From a checkpoint of a small masked image model.
Model: encoder norm layernorm, encoder activation gelu_tanh, encoder patch size [6, 6], encoder width 128, decoder width 256.
Training: soap at rate 0.0026, 17800 steps, batches of 128.
Data: trained on analogue clock faces, 97500 training examples, 23.4 epochs.
Rows from block 11 of the encoder, named by matrix and row number. Rows with one number belong to one attention dimension. Each number is 128 + 32 x the weight over the matrix's rms, rounded and kept within 0 to 255. All counts start at 0. Numbers have three digits each.
# v: attention query, key and value (stacked) (encoder.blocks.11.attn.qkv.weight, 288x128, the v third), inputs 0-63
# proj: attention output (encoder.blocks.11.attn.proj.weight, 128x96, transposed), outputs 0-63
v.25:166172161164160069116160190084139127170117168237138146083134111153133098153186166148122153158124154202158080130135150156201115139133112134115080158101141126114109040123120073043108045130127175
proj.25:101098108098178191152143150148123089070136050112138089134161128078098210110088143104144107115148105066084124137133093060100125131114133069123201108166143126138155182090088169110131157113111067
v.26:122115146181126158064092115071102195098102161099198153108118075142194147146156162096173119074157083188126130072179118161055112106091140131123144107175173131110121097180197159196089116158108149
proj.26:158145083110164108178162083160099103134136122111114109153114128128086184071112115178135098195149183123071128168190129136156116147145136092135148026077127109126175180135101074035118161096157052
v.27:096143148125121147113102123121154129134154123100161110110162175129136123116148072125091130098121128125166146100088149167123114085146157133133140138163141112115096098155151148147099172129105067
proj.27:156101108145133078139163094119139132131106168111150177160122069132146132148108175132181075141135085156099160078150141083133099139111110160105101110114135125122134140106102171114132124096147114
v.28:108142126151135142135126132095119102065097151115071102130098137172142166084070158121122156123117126202130077146131171110141150101168137092189155116161084103136127044193105145170093092069106129
proj.28:122113130095128145098116140128120155186205119121152134113115082114130170215146111083097173107172124067155168128131116084146141143117117110067080124103179128105171142101158106089167139132172101
v.29:127153063056129175102144128112161104198187154188111101163105142155101095085158104131074124133061153150103052126181099090206144178152195117147166158132082162142141161064117062106134149121166220
proj.29:171120166176065080120081186138117175121136117099058112121081178158145113102158107065108191161130074157197138147083140147088097174123114136086122117130173050117069083183118119112136127091054146
v.30:160088105179109192119100097173090200147145167115113076115124145119081210101103113106139142130116110089154157086114134207060144119142108135143087107140092108126106169189186182120069118078069074
proj.30:071097100098132077104138110112146117167141108126136142126148074118151109148131112196116120115161143145095143168136139072125067070167085147158152131130116092162165151094097141109101113181153195
v.31:174154113094111117118128110070107117124143138149129098155122154150132116149120181084119176143123144115128092036107085050146067145084131142131110146160094159112127107126130153130106118086176121
proj.31:108101167160155116095124120114115127131137146081098156093104141106082168112129076123168117113149091108114141209153139138115174101126118112095143129064132066144192144094170032141153090156119158
v.32:137106139135163092142107088115094127156240138139164087105172107129075143116063130124124148137116148112157115127160164147182063165196138136104196102136117122157150133184089122139106156057080133
proj.32:108157069115191178121123152103133100138096116160072186190085108197159196154160164161180147173155112094153168155116119123089167144124083104147116108127140134115096074080177118088147106160161078
v.33:214136109193121085149100178113126120128088122180122127140131154092083138152159168162121105186144088097136106135087136119155117143113122114104115162136085120118081118129171109112129140138159123
proj.33:106048136091138190078130133107162121130091100144134112101104109107087065082071145096144160103157171159093087106142130099121086151101132160128160119096132134136149104110081099122155068087074138
v.34:121071180102195085135157166122195132163099094148109199149125123103132124070132140115092124105145121180063116123112151080212108155092071173157179135123102153121100131118095156092124149190087100
proj.34:148165071128119126112106125100085125118147137075159089099156141159129115150123172160155156176123107111170142168156142091072148134122223062120089115113136132139149072137122149154174105085128128
v.35:162133147074146159126118147221148120056024150086100109109127049143141230109065207127173095137175112123092179105139190130088150125133112055154074121249147176134134155111084191111090085141129083
proj.35:091127150185121116133191081049121105179182091134164135093143123130107128216106099162044123110130118083092074170116081143171130093067102165134169150097110111165101146155166081145144195166103169
v.36:157058129139138164127165164096147113098144189153145116132117128108157156105097131142116080182149127108129141095121139174124131075096147049092126119120129161117147078119148118116147074132111126
proj.36:053139113090126075167099144100089125141168083139140125132181153125114095124183157100117142091133119127070089132106168097184097141146084136145111157116121123148118111082167143111128157074139161
v.37:159126132128105158092107096162167132093086133146113144117117166147130170100137105132123134099131080171174130119165166160117157108122129062147083152108146142126114099109134175100103165120098089
proj.37:098133138140140104194115154116107188160145120070158061120144052131104100160138166110142112172139145111069092126077157122158072156098118171097126110201108118149137167161120163127085135107168154
v.38:094162128144165150128191150155129126117082129116057168129121115079161079133128177169141123160178143092109119081087100100139117103101125091090116123103104112130094085132127125105153137152195161
proj.38:141099164093116062171042071110162105111154106138154136097161130127118122113139130122135106070136127123129100145123192110084142134145115161183112128060134160157119153097121119139135090122074106
v.39:112110156144135129135194098178109105109142191121131072168131158097154140210119152127115123149104159095194099143069107143149064114088106130130092130144127169138119193167112102116100100143139099
proj.39:091095129096125146142110137121128162122114081075111150103145094142138118026143043136104095099104089092108177109140118095093181099150156110154088091118129112082123138085086142117125108132144198
v.40:148192131148068112129190079134152116112100094096133114101120101128149086149146098143072095118110138082103149137142161162090126145121123152128151101097134128151145129117099063107115155193115126
proj.40:122125154114159093118055148169106127099139113144140105119163144107149101137080122122208093081137129149142121070122132162167124127116139125123112137191153107062092125177109171220143146104146176
v.41:138108136168162152115150124141133087156058086131084085043127081110211165150102127167102073120133154126099134146144115114058151102164080153151079137139176147082127173118101174133122074176130110
proj.41:089132169106094135148177157149120159108218173130146122128168166089064098129079165186102088129115124132167124127118117105146117094178152093141200122091095136188101118115137118180182142106159122
v.42:102142150158150163148112154187112152160100123038159089168118100150088075120066117113128101124122155114144104129145164101123088099119122099133094094176150079115100133116142121123120180102148121
proj.42:102110132134117101127162072097157101101135096137172144099177138101217128117151094172078109110150120123072150170130155142124133141113156150154130107110132119161171086135143147177172141148149112
v.43:153195185165080151129088116253137156081090166158144140125089157146155154183121128172157084090225080155131131107112054120092097098147148122105087098084187130160142132167094171100097072068130119
proj.43:104098172114125107177199088100131128114119069113129116078174044083095141104084150137143192194096199064096117135104161124164146105133135171133147148141116127105145205138158113141132151199155117
v.44:162152125156104142147138135115162160127141093107141097147142158146149092077182129151127076112167176177080115081132109140172106160123125146053140152137071108106115004084135089065129097130094095
proj.44:123047128099157142138124162159090121129094180111121124151193108113138179165135105079148161128146061158140112153136166078085109146084189110153101156165144197159133201153136169117148151114157197
v.45:128091170124111125139103155103111184122168143137152116104177110123070128101184096134181148126042153081110134098120147129181107187141121147071217173133077122149155146130178124111134106155135217
proj.45:140164081131114142113108139139124094128104165132070145159061138178175102103112192076105153233223065195181084125097051173102150102119140073116083127137182131065099142135102098100123081068082092
v.46:132113123139136087123092131084157129131096137122194110147108122147114063110149168165177171098120150142158099132148106101085137133096136151147113169131115073144138110118108128145135148118105184
proj.46:140143113163145153124100074143113112143103098130087124085106125098112077150125101100096086148107116141095191095096143190160113164109124132140089108130105173056118138184122116154097090158125113
v.47:119110150106089142148112157113088140139117199153108022103161167142115157094138118103141147102136135099127129090108195166088149129209151130136143145055107103174069181144130162124112185078119114
proj.47:147095119145106117160132090120147187148149111138138160133061110112176095131105124152108082152138108151150113142105165086179108088089122117125103100199122130111157120110138118193150100154096144
v.48:110091147170134083111148155132165152097128121118116140190121156094155102106088107108110152070096203144106093110113118130123125112067118118150185164114107124165151121175120056119189153122108105
proj.48:115210144186173149162159082138099078097142097163173105103101133097121114105136115140136127153169117109129112139132094107112168129120119128116115177175085096113189143106124142167095180183122111
v.49:120143112133118136103139149096115167124127163116149123144094132082129142109154085120134164162108116117113143155114101149176079137164119134119154065060149076120191094124156144132140118164168138
proj.49:079088118133124162157144114129136118127142131115129097167139120154134079120125158104112121085072173149140039126133144173098161151143149103161140120139127162155066166160091159131113095083137161
v.50:124147086109087117132157093104142111127114113099150139122128125118114101085095123126156124154091133148086151135129093147162115124119121087118112139152129138172117122132126125165162132175110063
proj.50:075147138182147152123102092164157067156173146107139107128053132135184171149122122138097156113131158127155101158144129172127134110166101194181114162140107144066168140127147163150080135163146072
v.51:160146107127114127106124184102103061128152105154156155156140131136087071165187130072107116136082147100135149125117168081136147157127136192108160119162123121148114100072155131085086120124176156
proj.51:112199100135110121117113162152088100135161194124147144143107155106124180167103177116129107113119157151120112172165155133129107135125125108092123164077148146200107141142125099128126158120102104
v.52:099093098087129150125098128117099097174111164079054139151122141103104149101090132169077183113131118098124171112127109166133119125137137115151141188173079100132133152123166091142102118094091147
proj.52:133109154147148058109074103138180103081111119114199126044125085127146133156154118117162096141071128123153128080107147154146151191129082163159108042075172164112108192051096145198121145147165085
v.53:105103142102146110159138116117183161143139106103129089138161070165112102128105149109085153153166142122120136155118186170164144150116167152176143118124123167126115155124086154200132109148125131
proj.53:160144132093153109110148050167119177129088125113097152168119180094100173142084129143123130124138126100149164138182083126131159163124160106089175076131118106152178083135164134105140129157097104
v.54:118158142162140166151119072130097125157079126131120100121120099101123093154126172150132100170106155126151099157146095126120126152110130136216133107126139127089178113158149139147096107179145139
proj.54:174102098108113144098187107126116128107110116126166122194159133152107111150076128107096080103157109074086112092057136112090106127161112144100143109093125129119110087097103180171151115101174104
v.55:165172058112157122094096162131085049134093127100136168164113094153133123087116188090155148117110073178139068099147076083091127202106068099136205127116077095121170164126148122119162129132092176
proj.55:078151127094090180116114161095131144111139112104157188096176129130157137186176191131114155156108134119102085107166166111113104112163100143090078172131093138088117047157167135145132135121139123
v.56:095071148183129154110140117165062163120163163067147161096155133094165128072103145131178108110187110151097165075149180157076124115069121054127139114139161099137147154207184214095102106092144100
proj.56:117099120105072135127099154091181118112056159118112116155082121188178127081147124077152167171116075125119148083161058152156071126126143054130124114138163155116076091064116095142086113096093164
v.57:084120132059168121118111128123132110167155110128160159143119087160116130132170137076151148095094137180156110102105125153200163118082185165121158209101028124174139082143098114133109171154064164
proj.57:133123114079196125104182132113107200110157085179188166069180092070139213134133181138134152087166139076059079175094132059144108104116124119114113095127154126153128128126174113160169170153146131
v.58:163158095144099111132095098101157125108090143171113073084108152124081112113056137148124114128122116074115135145139138146128132113090157086180140112153178141156106135149098146124132128097066117
proj.58:114142155203134169142166132209126130134130104110120113158065173159155146067139080130127122090172150186131162137114111148125161155174160176092111146153125102102180045110121144125146146167137110
v.59:093079103144210161121156108197120146095077151098089147135115119066168086105083091157182092092184123160133177141208096148119100069148140084112076146145175121147183153169191160123127082143115135
proj.59:146177147170082150115120126074135070082077087116148103100098136173099109136192165109117144129090136143110131081116156154140141185046088146217081146116109118091113124077130154165110111178136168
v.60:072107153129157172135159068142109195179179110094163109110125093089117097145089173162173075125218146058137161127138171110172105124115120129135144064072119094102153077152134122111112139142169076
proj.60:169147141174085138164139124152119161095091114160104097167119194172077205078112159091116143156069140156133105136104106145129136117097133104112150086152189111143239091161071129122154098104085089
v.61:117166126117150110138157151153104135144101106145122115076145072118083152129100165154123142118130146130089130130099141160137146104111184084122086165106106163129158168178085164098102121128133135
proj.61:082041080088147169143144196079153159190118102111136137168082087131089147138146135091100174120115150109162140153123126121117121133107116113120132164114155140150118100095148188071158101151099134
v.62:135199104132140087116125119108106091162114128132133141130109159119130116109183146160126184126088128198121114093131174093141110196128156132153107199164091116083129146201132136098116144141128144
proj.62:150072123096106143148176136102153160145134150119166187125146121116123143127162119125133151128155103127094111081106140089156086058130123102078099099069142164146130073093146152174115131164133101
v.63:121095129129096124136087143108162116092134110097108127099123120112108111161106159148042139118100156111118129113104128132145121125146139113146112083158095140161152165064127140119165120107115138
proj.63:111141124151135087117067044133126149122119119064149145136107151158135100149117097144148166141106149105154147093099124156114124141129083150129144104136142084047117133129129059167085126084141089
v.64:111134116104182143140187130149127121151166161094159142091128160102139088116136115076169177144146116111127128124129124119145114123109159119112065087142145163164125115155152147097149172152173128
proj.64:144068144174128145125139143109121128080099167127135187178156137151141180138114139155137129145105156155135165148101119137155093137106101104111201180156141111156136186134132141140117133129091140
v.65:114141176141109109152145171130083186070128093141114150102073098117128133157103157164164079117170153152152142090060130159099151102104110111122099095078137107095143085149124182089148107130161108
proj.65:122107107176145196076122138091078077099189171108076082105091187074152175120099149091162159112108112087150092129095183075163120154127140052090213168158154153065125129156108123106157136115092077
v.66:100109072088125143069078172099145119164149175114150127214151142136118112061131117148137133095093108176132160113184114109182130179139210175107141171116089111116159103158150076093110145100110125
proj.66:141149138103101113134123097103160174157120065151117130077148090149113156146126157201166090081095109143088107121169162105136125064118063146170132118102209165174085104068131117168180136133128108
v.67:129209081163080148142139180091120070119196132150099111152110177157124038127117147124113140085097112179136129197107189164179067169187126109137144098184095106173123065093111122118167145095121153
proj.67:123131153116124147092142070126140114219106145136175134125106122123160146180133146134145096106112139094111118158206134123176126109144139126077131185132100102132166102147131134188116168191136073
v.68:071186156083144119137216107145155083078060097106084166136114105086158123172115131109113057121158119128098130126083134121139167103097102132139117123164081137105133137147090142095145114174107158
proj.68:183082109173162120115137134126093104159100108121123088094097064095147119181155131111097134142103097070119108118104162118134068153103165129054108127140095106097186140099137150115081146106122116
v.69:111161131090059166091156143155202101097106104093084123148118097140135047138143158117078121099089130105045104147160117161185117137153131133140120117131143172130149109107077120140132121148118156
proj.69:110183109176197109100130126135123076135138079110115110164096119107152137162184067105076140080165113165120139165192153152107174179126109119126154143074078145095117122110159153131049153085204113
v.70:121117138159162096173083174148179159083132054168123113096130100141158121123119118107158118074197157132048176137138149127123156091077155123109054180172159152093145127121073113088166111158142148
proj.70:148156165169123126131181147105153105162091120153115148195059174083096078114130122182116184146145119212174122125196075112127167137081124088127126146139102117110169057107134104123125143145098108